config.toml
model = "image classifier"
dataset = "drawings of small networks of dots and links"
train_examples = 48750
image_size = 40
crop_scale_min = 1
horizontal_flip = true
targets = ["dot colour"]
num_classes = 12
arch = "swin"
norm = "layernorm"
norm_position = "pre"
hidden_act = "gelu"
mlp_ratio = 3
head_dim = 64
fused_qkv = true
bias = "all"
qk_norm = false
parallel_block = false
inner_norm = false
moe = "top_k"
num_experts = 64
moe_every = 2
expert_mlp_ratio = 0.5
experts_per_token = 2
shared_expert = false
patch_size = [2, 2]
depths = [2, 4, 4]
widths = [64, 128, 256]
loss = "binary_cross_entropy"
residual_init = "zero_last"
optimizer = "soap"
beta2 = 0.99
learning_rate = 0.0027
beta1 = 0.9
shampoo_beta = 0.99
eps = 1e-08
precondition_frequency = 50
max_precond_dim = 512
one_sided = false
adamw_lr_other_params = 0.00078
max_grad_norm = 0.5
cautious_weight_decay = true
ema_decay = 0.99
magnitude_pruning = 0.3
max_steps = 15200
batch_size = 128
epochs = 39.9
lr_schedule = "linear"
final_lr_fraction = 0.05
warmup_steps = 1520
weight_decay = 0.1
adamw_weight_decay_other_params = 0.01
Rows from block 5 of a small image classifier, named by matrix and row number. Rows with one number within an expert belong to one neuron, the router's apart. Each number is 128 + 24 x the weight over its row's rms, rounded and kept within 0 to 255. All counts start at 0. Numbers have three digits each. After the name is the row's rms in percent of the matrix's.
Before each expert's rows are labels from the 100 images, of 14976, where the router gives the expert most weight on average: "responds to" is what is common among them. Only what is clearly more common there than usual is listed. The data: drawings of small networks of dots and links. In brackets: how many of the 100.
# router: router (model.blocks.5.mlp.router.weight, 64x128, trained with AdamW), inputs 0-127
# up: expert up (model.blocks.5.mlp.up, 64x64x128), inputs 0-127
# down: expert down (model.blocks.5.mlp.down, 64x128x64, transposed), outputs 0-127

# expert 40
responds to: teal dots (80); complete (34)
router.40 094:109155161125085058141118107134093103116078119155089142123131098106110084112156151122082080076116139100132108126146118132130133125089140114121129113145096136150163144161124154129134150120114141118149094130126137115123088119120128110181123138152144155133139104103140092141129127141134078139149137113125123087091137168140148144109118142093118114174151102169146101153163131075141138130158
up.0 115:128101128159098104172128117128128081137141128128156128155128111193086128086193128111092089136131145169144081162143065170128157128146122140169128117128130128148127145087128112099116148128128091141128170147128146086127128128139103128142128128122075128128161108118121128109120176146115128165090128128160100110087137144092160148135128179128134128142137106160128129155128105128128120150123
down.0 120:128128140136173096118097109128128128126128128171128128128128146120128128136081151141106100128162180128151115128106128147128128137088115116128129111128144111172184106126089128144120081096102147139128091128123198156095128098142195121131118128108105094154128128194097163112139122083102128086128141128096126186128136130128128149128137095137156095143113089128143128121159132144127177141143

# expert 38
responds to: teal dots (73); nine dots (40)
router.38 096:106160181099085094143134118131122123103142137151121139117121100108117085074181180145096099122086145132100109142123136101130139142113136152138130112130128111163136144173139098142108182111122169152125123119097135129150098135149083101155092153116144132148147130095146108157161160137160118130155123108094133135122127153160119119114111181116119100149158110149159104147148102092156151102108
up.0 118:129138176150100128100111090122080079089128096134128065124111110140123131089112128218133128068128128128153114130147128112118156128136120148128128123097144108088128139128128146128108128128128168153151128136116150145108122081104092143122112108172128142128168136155138165198095143114128130130128120110128128107112152102143149123142119128128110114091126108158187123128128121099128128123175
down.0 104:107096128086140083161128118112148118168176151128085128128128113080156132117128153128100181120110128102100128114100128090128128078153152151135143119128128128167128088146128130128128128139128128128130159129118132128137140161157145128128145095096149139160128150144083135057091150128077144152128128128128054175128144137112081112142111128128128128141136093117158131201128128128128128128148

# expert 9
responds to: green dots (65)
router.9 102:121125146083091097196080082107093130130109125173116116110123132107108120115138155112122118097149189152120107130145142117163117118097130151123108122114091131135146135137111145167142149086111147098135116096098119134142112121103120144145095111113152091163156107119123088127152122133138135124144161086110120134128158123202134110145127177082131109137136137137127122172136169097134122113163
up.0 136:140128161128094127128137107077120096144128128128155128142087088131144140100095116128147156156170159128196138128158128069145119090129130153136148109170128128143147128128128160208099115121146143064139119134128128100128172134128109142141128144128128128115092120128120132165174145127146117121075128146094140128092094092160128151088144074128127122133121128128128128079139128128114104132138
down.0 149:137125128159175065128125133128112113164096140122137100155109131143145128079200150119128155180128108151141103158128137128159128128128136128128128120100135106102113168176128102128130131132152109135128098171090128112118102107154159161091128128128156128152123132102136154144128159111112128128098128138119068128128128118169168128137174134096128137096128081118165129079154148119089092160115

# expert 0
responds to: green dots (46); nine dots (45); teal dots (27)
router.0 096:107137160119132159151094086120123099127112145174112159080137087102094106114152127153118110110113138099132101099160175113163134119114135137156123107136126134083151139149109112139130107107107167157124118077117123088157127152132102155164107118143169115143153106130089113144136139127194116130144153105114135161108127131155137135159094175127115090172155076119132105132128121123165149140141
up.0 103:128079139128128167128181090128143114111128124089122143155139099091128164128146149130140159156146128128105105164128157132138134139128112139097100128163141104131151145086094128154079169135152078114179128175128128161128136128140128098128110128101128122094177092128122128128110148128088137105124156128077087090128093107100144128128128128121114128111131128151157168171128126146073175128138
down.0 103:121171128128094116184121100128140128102128128150101102135098154128091126128165128106183134110104117142117168128128134064130109128087163129123128128094076135115173094183128163141174128154101128128128170128126111128136148128125085095128109096151169128168128113124128140176174128148163100110139149128100109138165146135116096130123073126118154128107127120128143121168128128128157128124128